Rows from block 3 of the image encoder of a small image captioner, named by matrix and row number. Rows with one number within an expert belong to one neuron, the router's apart. Each number is 128 + 24 x the weight over its row's rms, rounded and kept within 0 to 255. All counts start at 0. Numbers have three digits each.
Before each expert's rows are labels from the 100 images, of 14976, where the router gives the expert most weight on average: "colour at peak" is the nearest of a few named colours to the mean colour under the peak. Only what is clearly more common there than usual is listed. The data: dead-leaves pictures: piles of overlapping shapes.
# router: router (encoder.blocks.3.mlp.router.weight, 4x160), inputs 80-159
# up: expert up (encoder.blocks.3.mlp.up, 4x80x160), inputs 80-159
# down: expert down (encoder.blocks.3.mlp.down, 4x160x80, transposed), outputs 80-159

# expert 0
colour at peak: brown
router.0:102119150172172115123124105145128143095141133177092164115162163126123130140131132082142121155131151132151123121152096087134067106122143124161139176110131133125152136076097133104132125172115158128119110093088147095130113085104096138137143202
up.38:072168079137128169118115135136114094156113123150110118142091091120141138052118108073116153127117105182121114075095140161109166139145151171129132131164111100135117128133163156138102140116099111123139123116131125111117111124131127141117121090
down.38:142098131117138091105117115139145166111147118122133173096132123155101135110110156105099168141124115079150157151123098130138068095127116130119141156123167152141102102099117137113133180166128127105131117149157127098106112172106174119140125137
up.39:109108114140098139078158147102143104144139128122116116158116118145118115100080094133143147149114096151083119127115152152099129138134130119108174125141108093099096139135124148183096138141141095141134140156132092147107142145106162111142148135
down.39:104147105097128171133097148064138159106097120144145152108162118151127123145116110102102170163149166126131101130125134145100193121117142126125123098125142113112114134105098160128075158100126149140172153141132139177109120128125132131113146097
up.40:130128111142073141118104169128114067138101163119138115149119140164123131113120098121136126147142094135101141123134136186133179126099118121067118092133087157107112154155118095151121111100125150109169092144151103156103090167163112116112140108
down.40:080148129146125113095122134092120147148105079146137140123164137107135121090120106129083096133119113129128123100109127154105146147168116163115139127136147100094127139112121140162094144079133132136161132177113163151120136119120141125114118140
up.41:127137087148152150113097164161141060109140153099115130126134146121117094094121107090132125113116147185135102104140137178138115165140134134139137148132124103100144149137104161172107132143128127101147107101131120102112128102115089157118164123
down.41:122149105089146133089120161139156092163100151096115114140173103128095106087126124131118143124105130134151120113137140172078168150159115103141094121127092163117113145166109132165095110133160133120134117131140097142095093167093142119129112144
up.42:111114118153100153105111160139111100147103136136116133175089127139093107110095117125130148126151084162087144126121131162095148163110137137122140140126112126110118149122132111182082134110112131147145155133122113140105128145115108120100173137
down.42:151109123095152161101117153095114116130100117132137123111171149145106105105108093111072140141113118132114108115132124118055140145134098176144114157139149122111146119139102135120103158093107135132114168199128152167117144139112147108138153115
up.43:127097131116101133148179111108099128135130096130115143176099136138154140138134149164158103143152076115098141132119145135132122103103109152075177124124115131145111103160137077130138144147144061129149146108142088138121132154149152103138077156
down.43:132114124144095134105152113113099119109172111142129111145124126147153129135095124154149115118100130161117141125091116133113134140161155150120156133177139111169120144187170114131139166153118083123168149120158112129100127122139124100116114091
up.44:110145117131093143101146136126069108154089123145119096158123106160141094133127117106103121143127121152117110116106111149100209134153132168093137095167098113137132126151150115144092165094121102159196154145152116167138139145118124109123111097
down.44:155135142094129157145148110118123132091148168135174134131131132153162133138129087079150132107106104095152130186104136140105188102156163089115082148135080107124131081133130144106142132129126108148154085088120138149112122148105164114112107133
up.45:140176121102080145097158109128108109145093091129091125163120109121154094096115125148120086126134111177105137118114117155146112145164105130095177134158101142141086120168121103133124149140129106150120153150158108134132134139130092115139090115
down.45:155133146135141104120143081093120149103154110154094136179122136130138174129144105086108107152133127144140117114165080137150124136131141168150132143134152076111112159153140124120146174165126073164189166160161101132112144142110142177079094124
up.46:105127140145091097106141154085114111133153095130087123157094101138123097136082115157141131153156098144121097119099141144124147109153103131092133092118105118164096136167106119128113135097117095172139131181134109137122151128120144116138087124
down.46:126128127145122163105087077081121157137079112151136129129119144117140160136148092122081115136148120114136138143133161105124195073147155123094097079153137088124125130148157141115132138083119152114137187134107145120095125110093109136120119099
up.47:134133136155117168135125154115092105148107147127145082161117103170129122126104091136134109153110112168102132125123127172133181130113091125122140075134114085120098137147125093159126135117111125114146112132150072187121131124138123110092121100
down.47:143097148133077127159143165090110119111123117155113129135127154165124089113109134140114137178158136120100136159138138142121152060094143143146140132128181122134107115113149118113120134096085149175149137133084101170108152123114105178132144107
up.48:109149107127078114103155133113114123150118132147120129138128077141172127082115100122135133142111118138101120114086133124114219138129168192121129091166125100128119112158161125140130140110128132149162154139142132160093135159130157102125130084
down.48:168143113108141168139140154132171145082177111104125132102139108128114148158137158123088151116157130128115145148152151117144127110142155128164092113097144184137161110106125126108123090078146134118057159111122173113131099127079118152121142114
up.49:117135139123105149117143142133093106160126141134126099167119109170141133134109124167150105110126109159107126121126131151137167142110125146082167102152090088107110154166153120131159112115107120132143128141119087185114142127129110125102105129
down.49:131100127134092106138122124089104168119128132182110118162113148140140135126035108087112129160155087181111139133127143122149166087116164139108147148160189146090118140125135135111140146095071118152118170179117112181112153097131136126125134148

# expert 1
colour at peak: cyan; blue
router.1:118124120106149134109070142127150102105149160105103104095147125109118122083173114131075169105117162149165122068164143156124089191134125129128110123092116136114134194116104152150101115137159122103130147133147171133126102124113112098125133115
up.38:137138154161096139118175125120102145148115110146124133172101118123146130159095134109154092159134110141112143143120130130167136080143096131116200134161124100189112114137132084120162144136087100154137126091118096135115154101146095135152129100
down.38:151108167088143096129147138097162113129118131140126083182105153175147122140150139144114108146169146130098165120126154128132170148117088118142121116119156131110123113080114084116156142031124125148136149191103132128133177150104144136115128119
up.39:149128124109085116124181140105109140174125124123116120192118121145142133145111127131178105171136117156076123149148119139148134117095122128090179132152096130139099112141154097144109128136143090156154131095123083144113138157131137141133117133
down.39:130109111137120082117124147124164157099095128179120144121150146104118158135121136144094124143151138129150093152116139103105118135160112162121110141124134144115119142115133147107080179146144159106129148137122151093106156106122148108160117115
up.40:138162134140130148106151148123052119153099124144143120163095105169172123159124115162108101138129104119112121126097113133106189119106140171117157127125111102125097106157175099128153156078107096156164138135138114163141119144147140125142098119
down.40:075139143115152123144115123129051133138130117122110165143139121144132113144092117129109152080129069105130118122098117125091172119170148163136113128160135147119109126115118164107137151097137136131132132106111141127113110139119141107144124104
up.41:103144165150105114138155114110120152177106079139174160135109114108159149158131137119120101146137090126106115136134108105144131115132117150105127154152113150154139107164151099087140166138105086157136143181138125129151122125162112142147109087
down.41:118130182121152087149088101108091140122122143102115144170103147135109144105192145108075130154119104124115130112162145188163146156134092138090075118069132141114106104148103146136138127164149116108113135136135140135135120148135100125120100142
up.42:141141159160125113133192093084102147148116087157139149176124138122153126174128139126138122145110122120115145149131126119129154103116136147122139166153117117141129083143155097088152161112111144188119129146109116162159113131157134126157129137
down.42:139167074146143170129156137131110155114199127125104097116137137120084105119133113127063127151150136119136117088140146112126115118131135126172084154115137127144100141180126168113117123107148135110155141100135163119132124125089126099091122104
up.43:173118126112132150138127126111129092131145135121139065112155127224123104114147062148117141139119127129085090131140144166108164145095138126124115120138128105115148134125161119131098129069110120155142132127108130197151111138146161134100142137
down.43:161126153080125116123150139101116097122169106119134103148170144163156108138148126159131165148130092110141117121103110120122176154132121105110104092126083088117139114139133108162140135095149079145140122128138117199164131183159186103093096139
up.44:104115084125134136142101166150146096089165153096096103109108146103125114083122060167136141108133122172111130109122135172149114137141154092135126156116173132126133129142108154166107110150144154113152120130093156111084139101106086129097151120
down.44:163107133146131141131138142133106104146100149127132153098140119133106076143135153097139121107131119102121160144145117122148166135126121117117132152146110133123127111142144112122161095161115065113077099073159118121132109140146146113122090116
up.45:125135144139109124128150108105048129154122089140123122181087130151165122153120153148132145159144092118115105116115120129130145134140107158091162133147107145146105132145148096152151164123125102168129164131135101137140127139163089126122101101
down.45:106153118172104144094106128125114153109147108163123175133145106091157102095073104105111128102105150126155104089067127154110105118162146180162129121137125117132121120138103161117100154136097131108142103142137132133103090143122137134115141100
up.46:150156143137073119123179143113119152159145145119134142143084145098136101156094143100142117176146112160064144152137137105132130077136116130092196134143116122169137107110136092139113118149077125144110165120130097139120147091130105148143111176
down.46:116099111086125120141117156125157117171139156123138150117180092134100134127146158153126170140153169127154124126142149120093142123111110094129111117113113148125122130120097166142117138135163175111103136170118141126110129132142144106161115157
up.47:132121130139120133148152146086115152142130125133152104151163091181166124126098106125131128132140114102079107126104102120111176113118132173118118092151123084104114128122146111111102147092131113157178195126124134175135142126103151108119133162
down.47:158083130098163132080133149126152133142100157133157144129112131127099170125144168163196108153102135140164130178117143098112145140128159130139111128116084143123140116148164107112144135103115114123119084152129120139117124148112190099134123121
up.48:160104128138111136120154102131076119113109122140125099165087138166109091143105117137163107205135115184081130144129108144150130095109134120157155113135107102101100122131146106109109122113091120169159144137089119128127148093149097159102156123
down.48:130114118099145112137094135139145111135139132121141182088106133098109113107178149125123144134164113094135131132170128167179119138143104109145153186067132131132127117127092163180109166144168126129141086134128152110138130120141114095121144126
up.49:130130152146120099150174125159092141109129114135147134141099142154149105128118112118151117157132114163086180142119109103144127093125116142104233153126148138136109077104113077115150144158106146128150116136117108110113157086120111176154147148
down.49:151109118100125122134133134127120113132161142110116155118151108104113111093142134143153150097108095137164115095121126171091083118133119124130097186121094126113094106131092176143107124124162129113109090143106126143130132117132143110142136140

# expert 2
colour at peak: red
router.2:154132162164114132165181111118101160135098115151144142162087102097159152133105141133148096136161098151115136163120128095149137070131096160097181125152091141172117089166122111101142140168106091116113123118134088130127142123155096150151110106
up.38:118138118114142115138113167149175131114155169086109116118136159118107103136157133078133145142126122127117144114146145144117107145146120106167133138130161139102132135130127122134118135110131154122111114175092129128115145114125133173134152102
down.38:150116132112126129147111124113141131163119112169158109165114074182178135089142150162122079158135103150130099164104149134103147124138122118132108086134123104110150124083101120096102141093125115135133160166098108141123145096137117146143131116
up.39:087136123070130130153111165189138107106149192082115115084131167081128136119153125110101150105123145154137113128158151136141081125139117099156128136104145134127143172143100145144103098150122144130121137110138156142098128121126148191128162121
down.39:155138113111122145128149154120125129173106111158123104152114124137112173115142089147119106150182140157145093128132148125130163105115108120089114141117137089123132135074119131100101114131097175156165130182139132113146116115102115158118116121
up.40:091144113138137155135080134170146138123137142109093133092155127074114148104167094081077152108138149145160139108146148127116120141136116141149092122122172124121120141131124183118126132162147141101123094088144143100105117126112112141134155079
down.40:144146154106171106150075165157184074146110144133106094136144135116150139085149105149140131128139129138119139127206134117121123100142146095131095131106095115123151156105134100115126127124141138139122171124097132123122142124145147187093161129
up.41:139159108110131139111107159166088080137130149107122134137124120170089092096123119127126122137124123162136091090155119177144116165094123122115139116106106117062114159116124112169099132130153108139175135149133113163125098135161127092092107136
down.41:096135151112130091121159095118087145160135105134139098164119145146124101126119132114080107133135112115100119128149115100085160118100133131149138173129124145110138146100116112118114156084124125152186143182115140147165145125107136132166107126
up.42:139133137140112148124143119115116137131156094157120091155144135182124091140076095118125095153102114107103147134109132142131153115109137133140156123134119096123124095117171109109134144080110135195136152130097118215132133112151181152099145121
down.42:123129120094167156134135158142119098097239145112116170076181123130107083108107097117135172103121148119158120118148120126117119154139136143135078133130132134143136115113115120132072095104132122137135099149114143130144123142108178111111181137
up.43:135158126123145145122086115122134113136164118118134152130163135147124101121156125093087125125085145133154089087168095134131115174123134132148085121092144138088139162121122138121137121147172122099169125130115154127164096134142131111084126150
down.43:151141126133077154135133103125116158111149101157133120138073150133165129113091105156166078131117092114107132096090151106121131132069148145142155117171129130142122150145137131094161142168107073135164118156127108094136125106152095165124096116
up.44:159107166175113141131151126101086148136139079166136141163103129141164156154104142126132091178133089127123116136124125107144139089097134160116174154150123127132107110160145089116152147100122113165133128132153116158130157106142134120121112155
down.44:131125132107128154118116111157139086065168136112116093051179136093145092122146116086078125104112139118137120142151129166127092162131105134148076152160150127128109166157135142166112095118132158107103085123152141136141085133124133099119137140
up.45:154091155103137151107141113098098117131109123122123087130145114208153116160130117120140123152141115131115119133118122152106157135100136134107116101132141120088104114144139109121119131068126111176138172148107135215136145110124152096111117111
down.45:137122141094123133123096127153135123105170152112126114085150136165103107143136111131147187120144113107129069097128148142105121145153151155127116075109166137110119162152158146138152109096148113137121136133155131163144136149120194094119121141
up.46:122200109138138150093080152135150116128116172107102081128116137069087122109131104096101157149147161141115120103141133128108145137128141124127100091073136158117139164107087166118080129095170147134152186120124146113136124133085113123129152112
down.46:137120149147151156175079134135135122141062139112094138134133119130097170117121133147135139128120154126131155101143138158110119122123135131154108089122129097120120163109138123132161110139154149079095066103156107069151140113101073133102150104
up.47:146122132148094127144141128097121159162129087179120126168111139132127119126090110086131086148149139153087145152103112107160087086102140194146165157141145143111127141136171104108145172124101091160138148101130114150134134131158111114162107171
down.47:119125129145177150138083136133147112074163130086102095093163152099129056124115098114102158141118125168108131135148133126110122134163133144118136105121161124102152134143146155129107101112118150114160148115089155127167096094149140149116151162
up.48:134145146075171130140110126103125090141122138090130127135110114129135123138185134129057148160112129122157081081174123144132100178148106131111099111077111154103140168140106131127143116149176123110159164116136131113161091153146111099122121112
down.48:098121120160105134115185104108119162114110136155135127143074115122144160094069096151152105121157130157115129126105129092127166096134142172112164120178112109157100128180147149100137170129107125151140156110167112112138162111115110136162130116
up.49:125107102143139141139127128162155146108077146107102163097133144071108108096151121104125121103104137184128153116152148149129074117160103139135115133145131133164102161148101139134116133184143153087111098125150123100144138128103135137136146106
down.49:155071119116121120136142130113141126174106151143105073154079130145125139158106101141115085125140147129150123156136135122134121111100121097126131113151093101101094119128136110131173117110120157140102164165148079146117153083130086165122119112